A small model that answers yes/no questions on an image's attributes, trained from scratch: fusion encoder moe soft, normuon at rate 0.0048.
Rows from block 6 of the image encoder of a small model that answers yes/no questions on an image's attributes, named by matrix and row number. Each number is 128 + 24 x the weight over its row's rms, rounded and kept within 0 to 255. All counts start at 0.
After each channel's rows are labels from the 100 images, of 14848, where the channel reaches its highest value: "patch colour" is the nearest of a few named colours to the mean colour under the peak. Only what is clearly more common there than usual is listed. The data: larger renderings of crowded toy scenes.
# pw: pointwise conv (encoder.blocks.6.pw.weight, 256x256x1x1), inputs 0-255

pw.99 [156  66 124  99 112 141 104 117 143 149 119 102 101  93 171 122 113 136  88 118 170 109 115 145 151 115 123 107 148 115 106 112 130 165 144 118 160 120 157 116 115 187 135 106 125 168  96 148 158 117  97 137 137 130 143 113 161 112 148  92 128 126 134 111 107 165 115 141 133 151  91 119 106 169 157 135 117 138 170  97 131  91 118 134 148 116 113 136  82 145 161 148 122 104 126 145 116 159 116 156 123 119  91 120 114 111 133 156 110  71 153 108 151 153 126 113 142 157 123 148  95 134 121 177 146  96 148 232 138 107 121  85 120 132 135  93 104 125 129 142 130 126 119 134 117 108 156 129 138 154 142 107 105 136 141 136 131  79 103 160  58 135 154 127  87 115 114 194 191 107 138 114 133 140 142 109  84 139 137 161 152  92 151 105 125 119 135 127 131 143 107 100  95 136 128 125 106  95 148 137 122 127 129 150 169 119 124 147 146 122 173 163 102 112 107 135 138 112 159 108 148 134 105 145 156 121 128 137 123 161 109 117  96 125 151 145 166  98 147 136 127 126 114 104 110 104 152 154 116 112 172 156 117 107 148 118]
patch colour: grey

pw.57 [150 146 109 127 134 144 126 172  80 139 109 127  96 118 126 100 118 120 143 125 146 146 116 110 133 166  97  80  84 115 138 111  85 144 146 141 155 140 152 152 127 186 149 101 132 106 137 113 149 163 155 108 128 184 123 100 121 111 175 161 114  80 153 131 120 132 159 126 118 140 176 125 120 138 114 116 111 123 134  99 111 136 109 122 146 141 141 109 143 144 128 113 153 163 171 127 108 119 121 178 162 145 185 152 133 157 145 150  91  99 139 124 132 141 160 181 141 129 157 103 162  99  83 133 113 142 155 119 130 106  84 122 152 116 122 120 123 110 126 201 115 124 154 143  86 140 120 111 138 137 135 115 134 143 130 121 147 126 115 103 152 156 144  75 132 151  79 122 164 112 146 150 104 140 143 119 162 146 148 141 170 153 100 147 152 144 136 120 127 152 172 141 152 138 116 134 125 123 110 154  83 132 125 106 120 104 104  86 119 158 106 147 121 100 103 105  88 117 167  79 108 137 125 152 115 139 111 157 145  90 110 107 143 129 130 110 106 149 155 116 197 170 113 100 134 135 122 113  77 101 142 151 159 115 108 152]
patch colour: grey

pw.73 [132 199 170 181 135 123  84 124 133 122 106 136 159 129 169 128 149 117  87 176 118 129 107 127 146 110 165 128 101 110 136 144 142 141  98 112 155 148 138 161 147 147 117  96 116 135 126  92 124 153 130 201  84 124 147 103 166 130 109 118 158 111 154 113 123 132 108 111  97 169 173 122 144 167 126 140 117  91 130 147 152 151 131 132 157 164 159 134  91 139 171 148 172 157 114 132 126 101 132 132 133 135 139 111 105 157 113 102 131 100 126 127  91 140 141 158 140 124 135 169 109 165 143 141 123 115 139 142 135 134 184 128 127 165 114 131 179  83 110 107 100 135 150  95 100 154 161 106 141 149  80 120 141 119  73 110 111 142  96 135 124 122 147 128 124 121 120 142 101 119 127 102 127 155 152 108 145 120 129 144 119 105  89 108  90 165 114 109 111 114 101 117 106  99 134  99 118 135 133 184 110 157 101  78 154 122 101 115 172 149 134 157 157 131 139 140 161 126  81 127 100 115 114 129 121 128 155 108 123 157 150 103 115 144 161 127 134 112 142 140  79  99 180 141  94 137  98 103 135 153 143 142 118 135 138 103]
patch colour: blue

pw.145 [136 135 108  87 131 136 113 159 167 147 160 126 115 162 108 158 138 164 131 118 146 119 123 114 124 169 185  92 156  79 122 148 156 124 119  93 106 122 159 110 127 129 153  89 136 103 147 160 147 145 184 128 137 106  92 129 137 155 111 134 118 161 115  94 137 132  93 123 104 135 109 167 156 122 109  96 158 115 127 127 134 117 129 134 126  98 117 117 137 134  92 111 120 131 124 143 137 137 147 118 143 160 130 148 128 117 118 141  97 143 108 134 116 161 140 104 129 120 127 107  97 127 154 170  90  85 130 137 121  82 118 116 113 200 152 103 120 181 145  94 165 112 121 141 117 113 154 103 117 126  90 133 125 116 120 114  82 102 126 107 100 119 111 105 184 126 132 145 156 122 124 133 133 145 136 138 108 158 159  95 141 157 106 146 166 121 110 126 166 139 111 160  85 180 167 116  98 119 132 155 113 132 130 120  75 103 137 142 131 122  96 130 160 139 105 138 115 189 116 143 128 134 125 152 120 166 141 129  94 155 124 113  90 116 152  79 147  96 111  97 150 148 133 194 126 104 119 147 108 111 208 128 118 149 167 150]
patch colour: orange

pw.223 [132 143 126 128 118 143 110 124 108  74 150 150 119 167 133 140  84 125 108 142 134 164 153 121 115 102 102 179 150 150 116 109  91 126 114 131 147 193 105 103 118 124 137 136 140 106 103 154 112 139 167 102  99 134 126 133  93  97 113 117 147 107 149 114 159  82 135 132 122 125 181 148 133 100 126 113 114 145 107 108 135 112 129 101 144 109 128 114 116 110 101 157 104 144 135 163 133 141 128 163 136 117 115 145 140 152 114 116 106 126 128 150 136 117  91  94 151 107 123 135 111 188 177 142 115 143 119 121 142 122 179 122 110 184  69 179 156 108 110 130 124 100  97 124 120 149 135 146  90  93 148 150  96 130 121 139 136 158 175 119 149 158 145 153 116 108 120 128 172 109 133 178 123  88 123 113 103 125 162 133 117 163 140 120 142 167 100 134 153 180  94 105 184  92 117 160 111  94 136 116 112 179 171 141 156 119 131 133 113 153  71 124 126 159 158 119 128 107 112 165 137 131  86 106 186 155 145 127 104 145 110  93 110 150 120 116 125 119 118 102 130 127 141 112 136 129 138 123 125  95 119 153 141 121 111 190]
patch colour: green

pw.41 [145  92 132 134 126 139 118 131  82 102 136 127 115 108 132  94  99  83 147 119 163 182  95 140 168 135 132 117 104 122  91 114 117 161 137  86 127 119 145 108 140 140 173  91 117 151 167 106 161 131 160 157 100 133 149 115 144 105 117 148 143 107 124 164 133 144 120 131 121 138 178 181 144 152  84 147 117 116 129 143 140 166 129 113 142 120  89 112 101 128 145 138 160 119 136 114 142 156 131 138 122 136 110 110 129 159 114 157 103 134 144  92 152 141 139 130  78  98 120 107  94 126 157  93 163 175  86 172 124  94 139 122 134 165 134  71 113 135 102 128 102 161 116 134 154 163 119 144 172 125 117 143 136 115 135 113 127 132 167 109 120  90  82 123 105 106 124 111 108 105  87  77 117 103 109 151 117 132  86 110 167 115 124  98 121 153 150 120 156 167 119 156 142 110 128 101 146 156 168 142 105 161  99 129 109 168 111  72 167 109 157 114 132 130 110 105 105 126 122 141 173  83 114 168 112 126 121  93  99 117 139 104 111 144 131 104 178 138 105 144 131 172 135 144  82 134 130 131 146 144 151 111 105 129 132 128]
patch colour: purple

pw.164 [169 117 125 110 197 100 122 116 130 114 140 108 105 133 102 125 122  89 106 130 152 101 128 148  99 101 121 139 131 156 135 130 117 102 128  92 169 132 125 149 105 139 171 159 109 111 114 118 194 128  80 170 132 130 129  73  98 161 139 144 120  90 122 152 144 136  91 117 128 114 131 131 152 126 111 150 136 142 105  90 146 140 158 185 144 156 122  89 143 109 135 107 143 144 128 105 125 121 122  69 101 136 104 180 135  78 135 151 129 121 135  84  75 115 116 133 110 124 113 148 173 152 112 116 113 118 116 101 122 133 123 124 124 113 104  88 141 106 104 125 113 129 143 135 141 147  76  95 143  98 102 149 155 139 117 109 151  99  83 133 120 136 151  81 142 143 162 108 199 117 106 108 120 141 120 119  90 130  93 185 121 138 152 125 133  97 122 121 148 141 139 115 133 167  95 134 137  97 145  62  96 152 130 142 146 153 142 127 144 138 102 118 124 134 172 125 131 110 130  78 106 145 126 123 135 152 156  87 161 137  92 120 122 118 131 139 135 107 140 111 102 158 128 140 146 148 146 117 129 135  93  82 108 162 119  82]
patch colour: pink

pw.30 [140 142 101 163 106 150 135 120 140 123 126 133  81 134 149 108  97 168 109 106 203 149 143 129  80 135 128 140 130 117 140 103 135 165 149 151 130  78 117 114 130 144 120 134 124 122 110 124 183 122  95 137 112  56 119 126 116 142 125 130 119 106 162 129 129 109 110 119 123 112 156 130  90 143 139 101 112 141 147 124 115 156 115 165 115 151 105 139 108  59 119 103 127 168 113 117 151 158 129  92 156 103 134 158 135  82 106  90 103 120 122 121  91  79 121 142 126  89 149 149 135 146  56 156 106 119 141 133 102  86  91 155 106 116 128 118 124 202 176 122 147  98 113 125  97 123 119 101 132  93 114 173 148 105 137 121 117 107 126 159 118 118  87 177 117 110 108 153 116 149 115 116 105 136 141  94 114  94 137 114 177 107 145 136 103 100 150 139 119 167 150 127 155 157  94 116 114  80 126  93 119 105 122 152 140 134 135 121 137 125 126 107 109 132 140 102 129 144 114 140 132 117 113 128  90 125 108 150  78 158  91 105 153 130 119 157 118 148 103 158 139 113 115 128 134 100 118 110 129  97 127 139  73 126  95 154]
patch colour: grey

pw.23 [117 126 104 158  84 122 104 120 125 116 115 119 130 117 121 141 132 184 143 105 114 157  84 122 103 122 118 116 113 108 143 133 117 109  73 149 147 149 150 155 124 158 155 188 140 135 107 117 118 107 124 150 149 110 150 138 134 150 123 142 137 128 161  94 128 147 130 143 140 124 233 140 133  98 105 147 103 155 130 110 159 111 115 156 107 171 149 107 121 133  95 147 117 163 140 110 130 110 156 140 148 154 175 172 113 136  93 154 107  97  99 112 131 123 107 126 125 123  85 129 136  95 127  97 131 117 149 102  91 134 136 175 147  87 112  85  94 146 162  71 134 113 158 154 146 132 114  80 159 109 124 129 105 100 121  99 139 125 123  99 121 157 159 148 135 117  78 120 104 103  95 143 139 118  90 108 133  94 145 134 121 141 132 133 124 151 131 164  96  93 130 149 120 100 143 153 139 101 114 192 132 131 157 113 143 145 105 113 159 147 107 120 162  77 105 114 106 136  77 123  90 117  87 107 128  98 144 133 184 122 142 170 128 141 148  90 140 128 153 130 137 139 162 111 165 152 123 112 141 133 134 123 105 130 103 137]
patch colour: blue

pw.51 [108  96 113 158 119 125 104  83 151 138 108 123 138 130 135 144 148 139 139  91 129 115 114 195 105 163  85 125 153 124  98  98  87 110 136  96 166 137  68 139 129 123  97 115  79 155 118 121  88 127 105 122 120 135 137 107  85  91  90 117 122  92  86 112 155 109 142 105 114 151 114  99 130 161 129  73 100 163 143  87 133 129 128 108 111 181 114 134 145 139 127 145 111 148  95 167 133 174 134 150  84 126 132 127 153 113 117 160 116 168 113 147  94 112 123  96 110 106 119 113 137 117 111 165 139 115  93 162 128  84  96 135 148 139 149 132 150 174 120  87 129 116 141  68 156 115 131 125 110 147 158  83 133 112 118  99  99 130  91 148 142 109 142 106 123 120 103  91 132 148  57 128 139 160 149 130  99 148 138 135  96 145 146 131 123 126 160 121 115 141 150 142  93 135 108  92 143 120 144 119 104  96 120  81 169  92 118  95 119 119 132 146 106 124 134 126 146 131 110 166 130 149 142 100 122 125 128 109 134 107 102 129 159 152 173  97 168 139 137 138 145 112 117 128  85 119 125 141 102 129 141  90 145 124 150 166]
patch colour: black

pw.111 [ 80 158 106 119 159  89 110 126 130 170 108 127 146 131 138 122  97 176 125 140 120 108 102 185 108 148 128 124 125  95 131 114  99 141 153 158 118 126  91 125  72 163 117  74  95 151 119 127 145  95 111 165 100 132 114 146 130 132 129 159 139 109 121 101 111 139 142 127 111 114 135 129 113 158  93 156 152  88 130 151 149 132  98 134 140 111 136  90 129 101 120 158 191 112 149 108 176 107 114 132 139 111 125  97 135 171 123 103  84 155 123 145 155 125  80 165 134 129  99 128 148 111 108 135 123 189 121  97 111 134 156 112 110 111 147 123 136 146 116 136 123 115 123 122 136 144  97 101  82 141 131  78 150 125  86 110 122 151  99 118 112 121  86 132 165 127 135 186  83 102 175 163 159 109 122 105 152 161 136 118 137 177 136 111 137 132 120 140 115 142  92 148  97  77 136 117 122 136 131 158 141 132 109 159 113 139 101 124 162 106  83 142 137 149  93 141 117 115 122 152 180 149 122 134 106  90 163 120 135 138 128 124 106 167 146 130  81 114 138 154 138 131 104 145 134 126 114 108 136 146 109 187 131 147 102  88]
patch colour: pink

pw.38 [ 75 127 131 113 124 146 155 107  96 121 130 138 147 155 112 157 148 127 121 113 165 123 192 157 101 103 146 125 140  98 102 144 124 124 122 101  91  90 125 228 154 144 133  97 142 116 119 113 133  88  98 130 125 116 134 105  90 141 140 135 170 174  81 146 100 130 157 150 129 170  77 122 115 125 113 131 101  94 145 135 153 141 180 128 168 157 109 142 136 176 109 110 127 123 151 108 125 138  79 146 104 160 126 122 111 128  93 123 135  90  86 141 117 111 158 113 154 134 151 151 155 139 130 156 103 135 131  78 130  93 123 177 154  88 157 169 121 143 141 152 110 125 174 109 178  84 124 116 145 130 135  72 144 117 117 124 102 165 145 119  99 137  90 160 145 138 143 131 150 136 139 137 108 112 162 111 182 119 117 159 126 128 141  77 116 157 104 129 145 125 144  89 128 163 142 155 138 114 134 142 157 131 163 143 139 124 121 121 139 129 122 127 116 167 161 124 110 116 131 126 137  94 131  96 159 118 112 133 128 188 127 160 135  97 119 108 102 130 113 137 142 104 114 131 134 159 141 114 125 109 138 136 123 115 112 101]
patch colour: green

pw.143 [145 171 149 120 151 127 132 117 131 112 140 141 113 148 147 128 149 143 136 121 143 124 169 142  90 109  82 138 104 140 155 165  91 170 129 123 118 118 116 154 108 154 132 134 127 160 133 118 123 102 120 136  97 159 120 135 118 123 120  87 118 132 129 143  81 122 174  85 137 153 102 128 146 169 135 167 135 100 111 123 126  98 165 123 184 115 133 122 115 117 167 130 104 157 140 124 144 122 135  94 154 124 157 157 109 106 156 122 145 100 153 102  94 141 136 149 111  88 130 141 165 144 124 149 119 163 136 107 141  69 150 180 134 143  94 154 180 126 144 111 148 111 134 134 152 116 126 186 149 109 182 149 149 148 130 106 140 165 125 103 127 141 183 153 142 148 149 108 102  88 133  96 139 109 136 114 150 122 163 122 133 127  99 128 100 163 124 125  87 109 103 116 130 153 159 114 123  97 154 114 160 176  86 136 119 154  81 115 188 153 101 122 127  97 168 145 138  99  91 119  63 120 129 146 151 118 132 107 114 119 157 116 164 111 119 110 114 115 188 113 137 108 106 102 115 131 148 170 120 107 136 134 111 144 166  97]
patch colour: green

pw.96 [140  83 127 165 120 108 130 145 115 133 128 113 202  96 112 113 129 152 124 104 180 134 109 158 153 113 171 158 129 180 145 128 125 148 148 106 103 139 106 117 139 139 113 115 130 101 128 162  99 149 122 100 106 124 109 137 102 140 126 129 143 129  90 124 128 101 138 135 161 179 100 173  94 119 140 109 131 124 106 133 148 157 125 125 118 130 159 126 108 127 179 142 127 147  92 176 157  78  93 119 130 120 131 128 173 104 148  86 154 106 125 119 123 100  90  91 163 102 113 107 120 147 121 108 152 143  92 119 111 161 114 123 149 100 133 128  82 129  97 101 140 108 149 147 131 112 148  96 205 156 137 123 144 167 134 105 151 115 107 111 147 111 162 134 100 125 149  67 113 134 108 123 131 100 144 130 128 116  90 110 159  73 123  88 102 145 148 122 156 131 127  97  99 145 124 119 129 120 121 160 127 111 160 106 123 129 122  91  85 104 112  93  54 163 144 109  89 133 128 104 151 135 114 123 119 186 151 111 132 144 127 113 108 143 124 111 140 133 117 147 101 130 136 108 147 131 169 157 129 109 122 155  91 153 134 162]
patch colour: black

pw.123 [182 103 121 124 167 115 126 122 138 122 133 152 119 110  99 126 103 135 136 144  89 124 144 146 161 169 104  88 129  97 125 149 126 156 120 111 110  86  96 132 127 168 101 134 124 143 126 129 131 134 121 132 141 109 140 131 122 112 112  89 142 127 149 132 121  72 163  88  98 148 137 177 142 126 118  87 112 139 138 163  95  84 103 151 174 116 106 150 122 129 141 108 103  70 168 101 131 117 129 151 132 139 141 119  99 142 183 127 130 136 143 128 148 143  82 164 138  95 101 167  93 107 180 138 141 167 111 123  92  99 132 135 138 164 120 138 160 116 118 120  91 129  82 177 120 167  89 165 120 118 101 111  97 140 114 134 132 122 160 137 107 103 122 119 130 175 123 116 124 101 139 167 141 150 104 161 144 133 124 135 110 144 156 120 132 162 129 109 142 150 108 138 114 114 152 105 149 185 145  71 132 115 136 100 182 191 135 137 123 100 134 119 137 121 104 100 185 122 110 109 122 164 131 144 113 110 131 119 118 122 111 115 131 113 112 115 174 128 129 116 138 138 123 178 126 138 138 121 126 185  93 147 179 104 144 164]
patch colour: green

pw.214 [113 115  89 142  86 147 124 128 104 148 121 137 106 117 129 132 119 142 128  93 112 142 141 172 106  88 108 119  97  91 111 150 132 137 159 110 132 150 104 133 161 118 108  95 143 116 114 142 120 108 151 129 119  83 139  94 143 161 141 145 173 166 132 134 105 111 123 141 184 137 127 117 123 117 167 140 115 121 126 115 156 105 125 119 145 108 124 122 182 113 123 159 113 101  98 155 124 125 104  99 126 127 146 120 119  74 149 122 112 114 170 117  89 150 118 131 115 131 113 142 103 128 161 175 115  97 138 119 132 153 137 141 157 128 122 121 184 102 100 120 143 139 120 116 160 136 121  89 139  79 119 163 108  97 129 111 132 134  78 124 168 105  95 133 147 174 125 147 111 120 113 134 111 100 118 141 129  77 166 143 135 133  87  68 137 111 133 144 140 132  88 142 129  99 131  62  77 109  91 136 159  92 124 137  89 154 140 137 101 128 158 143 139 133 116 141 111 139 126 123 160 140  94 112 124 158 141 192 129 101 140 129 172 171 115 121 126 118 128 116 124  81 206 144 159 125 115 114  89 125 105 152 126 160 184 150]
patch colour: blue

pw.125 [ 92 135 139 128 139 116 170 129 164 113 138 122 118 171 147 140 108 120 118 118 162 131 166 128 105 125 125 155  91 129 143 128 124 128 169  94 152 145 146 141 143 121  71 127 119 164 116 154 138 104  94 151 158 127  90 162 122 109 136 103 130 137 112 126 108 110 232 108  94 142 131 103 125 176 104 142 179 173 137 122 128 141 136 185 117 167 104 113 141 118 101 141 120 109 185 125 122 161 150 149 127 140 159 136 113 136 143 112 150  89 137 180  97 124  52 120 136 105 132 110  82 118 114 156 159 122 113 140 136 135 135 115  95 153 167 149 107  87 123 133 108 116 155 117 120 166 122 163 110  93 115  75 134 125 130 114 114 117 164 122 135 144 107  96  93 139 115 133 128 156 142 138 139 159 122 152 127 147 153 108 104 125  96 107  86 127 117 111 168 164 154  96 167 160 104 140 177 157 156 142 129 141 129  78 158 134 130 132 117 136 111 151 131 101 104 117 133 112 141  94 111 137 152 117 114 122 136 106 127 151 109 142  93 132 131 114 113 140 102 160 113  90 155 121 107 112 115 120 101 108 137 149 160 169 129 148]
patch colour: green

pw.1 [134 113 160 132 128 111  89 137 117 147 155 146 125 171  96 124 125 137 114 112 113 107 186 137 140 159 137 116 144 105 126 185  90 119 124 143 110 120 114 112 117  96 142 137  87 129 152  93 142 117  90 104 169 129 130 127 109 110 144 175 121 170 137 154 137 140  96 129 103 132 120 135 105 140 165 132 115  95 164 130 104 129 143 149 165 113 157 125 114 118 119 150 162  69 155 174 140 116 172 133  92 138  95  80 148 108 123 112 137 139 128 159 124 113  95 125 128 122 116 162 132 123 130 147 152 117 121 145 165 127 118 109 108 122 123 143 152 141 102  82 141 136 115 127 131 155 132 110  96 123 107 108 152 139 131 166  98 127 162 170 161 143 102 131  82 125 100 135 122 138 136 153 139 150 101 121 188 126 161 124 165 125  80 104 138 118 156 117 106 192 129 106 116 150 116 163 102 109 137 123 131 142 110 161 123 130 144 143 105 193 117 116 131 120 103  91 120  89 121 176 120 115 118 143  72 114 142 130 148 179 109 122 120 109  95 106 102 153 125 139 189 105 134 146  94 120  80  82 140 178 161 123 165 126 115 127]
patch colour: green

pw.154 [116 155 104 113  78 136 114  99 118 175  94 126 150 132  89 129 135 183 129 157 159  92 122 115 116 114 121 166  90 112 134 112 116 105 107 129 135 107  94 153 150  80  92 127 132 136 118 102 118 118 145 143 119  99 108  80 110 112 127 130 171  87 153 152  99 110 137 135 120 113 119 151 133 131  97 119 144 107 139 143  87 168 144 145 136 137 141 132 122  80 147  88 129 157  85  92 162 120 149 110 143 115 154 152 148 127 101 120 124 102 120  93 148 161 154 118 133 133 135 111 122 164 160 153 144 161 130 156 124 112 130 140 134 173 142 133 141 157 138 124 112 143 131 114 151 109 104 109 131 171  90 128  90 110 138 108 116 118 116 150  78 136 106 134 159 104 106 141 107 145 147 116 117 155 101 141 130  95 132 116 102 136 171 159 131 138  92 146 131 134 113 108 135  68 137  98  98 120 130  66 164 114 153 170 118 166 104 146 121  93  79 149 118 151 131  96  87 107 140 124 140  70  86 111 103 121 132 137 132 123 141 135 114 139  92 137 159 127 133 139 115 167 114  81 115 123 100 114 132 132 150 135  57 129 147  63]
patch colour: pink

pw.254 [135 144 162 124 134 105 124  99 138 138 123 187 122 168 117 132 102 160 141 123 157 158  97 108  72 144 118 130 144 106 121 137 131 137 119 200 134 126  98 155 121 144 114 123 138  95 117 121 146 155 147 149 132 113 157 118  84 156 113 115 137 101 136 105  95 151 165  70  83 113 110 194 129 114 157 122 152 132 135 128  88 138 191 105 145 133 131 129 103 109 102 109 130 155 132 132 131  80 122 126 122 131 117 105 101 161 135 148 136 147 152 101 118 119 130 108 105 167 141 170 146 154 108 138 146 123 160 144  95  95 100 139 140 125  94 140 178 124 110 125 102  97 162 121 123 136 129 128 150 116 146 118 174  90 131 133 111 145 156 117 150 157 148  89 146  86 109 110 154 126 134 140 138 148 132 136 144 145 101 128 122 147 158 105 112  88 154 113 149 167 143 136 164 148 150 155  85 154 180 120 116 149 126 109 140 107 102 117 150 163  99  93  86 142 118 154 161 147 134 105 115 129 109 162 103  98 128 147 164 156 106 118 138 141 125 159 138 124 120 113 173 139 122 149 124 160 181 120  96  78 113  77  91 128 101 148]
patch colour: black

pw.148 [151 111 148 147 116 157 160 150 137 130 134 141 119 152 152 102 152 151 104 124 134  92 145 159  93 127 181 115 128 143 162  98  85  57  99 140 106 128 144 162 121 119 129 163 127 131 119 148 104 106 109 162 145  98  72 110 129  93 139  96 132 136 139 147 128 129 135 134 164 126 114 163 161 167 113 136 166 133 105 128 151 131  73 124 144 149 180  74 108 111 147 110 108 139 151 101 134 113 127 107 134 120 137 128 152 110 138 115 106 117 160  98 102 108 115 120 134 179 115 153  99 100  81 149 111 136 121 122  98  90 125 124  81 141 118 118 113 163 118 126 124 134 116 138 133 125 107 109 105  93 116 111 166 147  86 124 102 122 147 143 160 116 108 146 159 148 104 105 116 145 121 117 125 178 161 168 124 135 140 165 116 119  94 103 111  86 141 168 121 164 182 122 112 135 126 116 150 111 136 100 142 105 160 123 138 103 167 118 150 127  98 166 119 172 120 107 107 166  73 150 146 119 117  98  80 121 114 157  84 113 141 134 129 124 117 134 108  72 134 124 134 104  84 136 159 130 116 163 108 146 143 167 121 130 111 169]
patch colour: purple

pw.119 [127 119 110 110 132 109  98 140 138 175 135 116 136 126 101  86 113 151 189 102 108 137 133 100  86 118 101 128 145  97 129 131 115  88 121 103 130 114 104  93 186 156 152 146 120 129  84  83 116  80 115 155 158 134 152 107 168 130 123 149  91 106 108  97 101 112 139 134 123 132 110 165 127 107 101 136 139 122 143 183 130 142  92 122 129 141 131 159 117 147 121 136 149 116 131 150 104 116 177 160 101 161 129 133 150 153 117 169 124 151 141 110 178  96 113 137 156 199 139 134 109 120 118 146 119 100 111 162 136 131 113 121 143  99  95 128 135 161 132 131 138 142 160 125 116 105 130 175 131 136 150  92 133 129 124 173 132 131 209 151  97 116 146 154 111  95  86 102 115 104 145 106 116 124 118 135 114 129 121 116 161 130 127 121 134 133 156 129 170 159 104 117 137 167 127  76 144  88 118 166 120 112 106 129 130 135 124 100 126 117 131 144 152 110 117 119  86 147 152  67  68 116 107 142  81 105  90 111 119 140 139 117 165 128 134 155 193 141 125 113 125 124 100 104 144 125 153 119 136 106 160 116 106 106 118 126]
patch colour: grey

pw.132 [112 133 140 114 156 157 132 178 126 119 120 172 104  86 135  98 103 118 112 163 121 114 153 104 126 129 144 138 152 133 113 166 156 132 110 164 138 148 141 142 106  97 132 136 145 175 118 126 121 143 129 122 165 108 148 138 149 109 149 110 135 186 130 121 143 124 144 130 115 127 146 122 133 125 153 144 115 129 126 100 143 113 107 164 161 106 139  99 134 100 162 102 112 116 170 134 142 151 112  96 161  97 125 123 133 115 153 102 101  99 142 144 125 144 155 134 120 125 129 103 136 170 117 147 115  85 135  86 153 148 160 145 153 102 138 101 145 136 109 136 116 103 133 165 145 122  97 131 139 180 116 117 117 129 115 108 158  88 100 155 147 138 143 119 110 133 175  90  76 125 127 133 152 104 107 155 130 123 136 105 148 107 123 164 125 143 138 105 103 150 137 128 143 135 137 137  69 111 197 175  88 117 142 120  90 155 132 104 137  77 149 127 218 152 121 193  79 118 131 151  84 121  85 176 103  73  96 110 113 136 121 126 102 132 118 137 116 144 106 166 125 152 168 132 142 112 140 115  87 151 143  91 130 146 123 133]
patch colour: purple

pw.144 [151 145 119 133 146  98 171 167 130 139 135 146 117  93 144  97 166 105 129 117 127  92 142 129 140 112 129 103 143 134 165 141  88 112  79 108 147 135 142 112 101 103 170 103 148 147 117 122 114 157 126 172  93  83 138  86 105 136  94 141 138 159 176 125 113 134 151 109  80 123 148 124 149 136  98 133  83 122 116 106 136 111 135 169 130  77 144 128 166 136 137 120 142  92 120 124 146 149 110 133 114 141 150 113 147 138 136 126 151 183 122 150  96 112 133 143 141 135 162 147 153 144 119 120 111 151  77 106 103 122 151 121 121 139 155 139 122 158 109 116 179 137 125 153  93 123 129 121 149 124 159 124  92 136 153 102 173 119 126 159  98 122 101 147 114 109 100  87 142 101 122 117 122 116 144 112 144 122  92 114 129 131  81 124 183 165 120 105 136 112 162 118 104 120 185 131 178 133 165  88 137 140 169 146 116 141 136 152 108 132 102 111 126 115 116 133 126 145 148 129 128 123  91  92 115  85  74 149 122 161 138 122 113 106 167 114 141 142 118  96 111 135  93 169 157 116 138 113 109  92 116  80 104 163 199  88]
patch colour: pink

pw.220 [121  91 117 135 147 126 144 132 208  98 123 172  90 125 102 154 140 106 129 145 149  79 123 128 127 137 119 131 113 139  98 123 144 135 153 106  97 111 144 132 121  97 108  99  97  94 158 194 128 123 126 120 104 137 114 135 124  92 133  78 139 116 144 118 147 107 149 142  96 158 123  92  73 101 152 134 135 110 148 123 172 139 106 130 119 151 151 133 105 149 147 114 139 132 148 103 131 124 126 116 169 147 118 144 101 140 144 103 121 196 144 118 152  91 138 149 180 110 111 108 138 100 135 139 130 114 148 157 118 116 137 111 161 148  88 159 143 130 148 156 158 140 140 102 114 132 121 142 134 116 131 130 143 164 123 155  92 132 129  94 104 124  98 135 133 119 131 161 145  74 103 113 115 165 101 126 133 151 110 141 127 123  83 100 100 169 114 115  96 168 107 139 127 112 117 152 121 162 128  90  86 126  77 151 106 111 142 134 123  82 128 120  96 157  83 112 131 144 174 147 132 181  87 112 146 102 191 115 140 118 121 173 163 143 145 146 122 149  83 113 115 117 123 115 135 139 193 109 118 125 110 127 108 140 170 124]
patch colour: brown

pw.181 [147 122 152 130 167 143  95 107 129 148 112 148 151 115 142 142 119 117 127 150 116 152  92 117 128 118 116 149 123 104 170 104 101 104 120  93 126 106 124 138 168 123 145 127 136 132 109 127 116 135 125 120 184  91 137 150 155 135 125 102 135 154 108  76 140 172 131 106 197 161 101 135 119 125 106 148 159 169 155 107 145  91 118 111 161 122 158 131 129 109 141 134 104 190 118 104 109 116 143 144 160 109 130 131 129  91 109 131 105 157 129  91 106 117 114 147 185 113 114 193 121 127 119 126 126 164  96  92 136  99  95 113 171  89 102 122 136 104 105 135 201 117 123 157 151 111 142 119 126 138  99 114  99 133 107 137 124 134 135 113 113 163 126 156 163 158 113 148 106 125 145 175 104  93 134 139 154 103 156 124 131 167 118  98 109 149 130 128 151 160 119 107 158 125 137 130 103 157 137 146 137 137 115 127 123 130 155 155 107 135 140 141  81  93 155 151 108  72 154 137 147 161  97 140  77 149  94 103 187 143 138 145 108 183 123 115 125 148 125 118 108  96 105 116  73 137 136 155 102 136 105 143 161 114 118  99]
patch colour: blue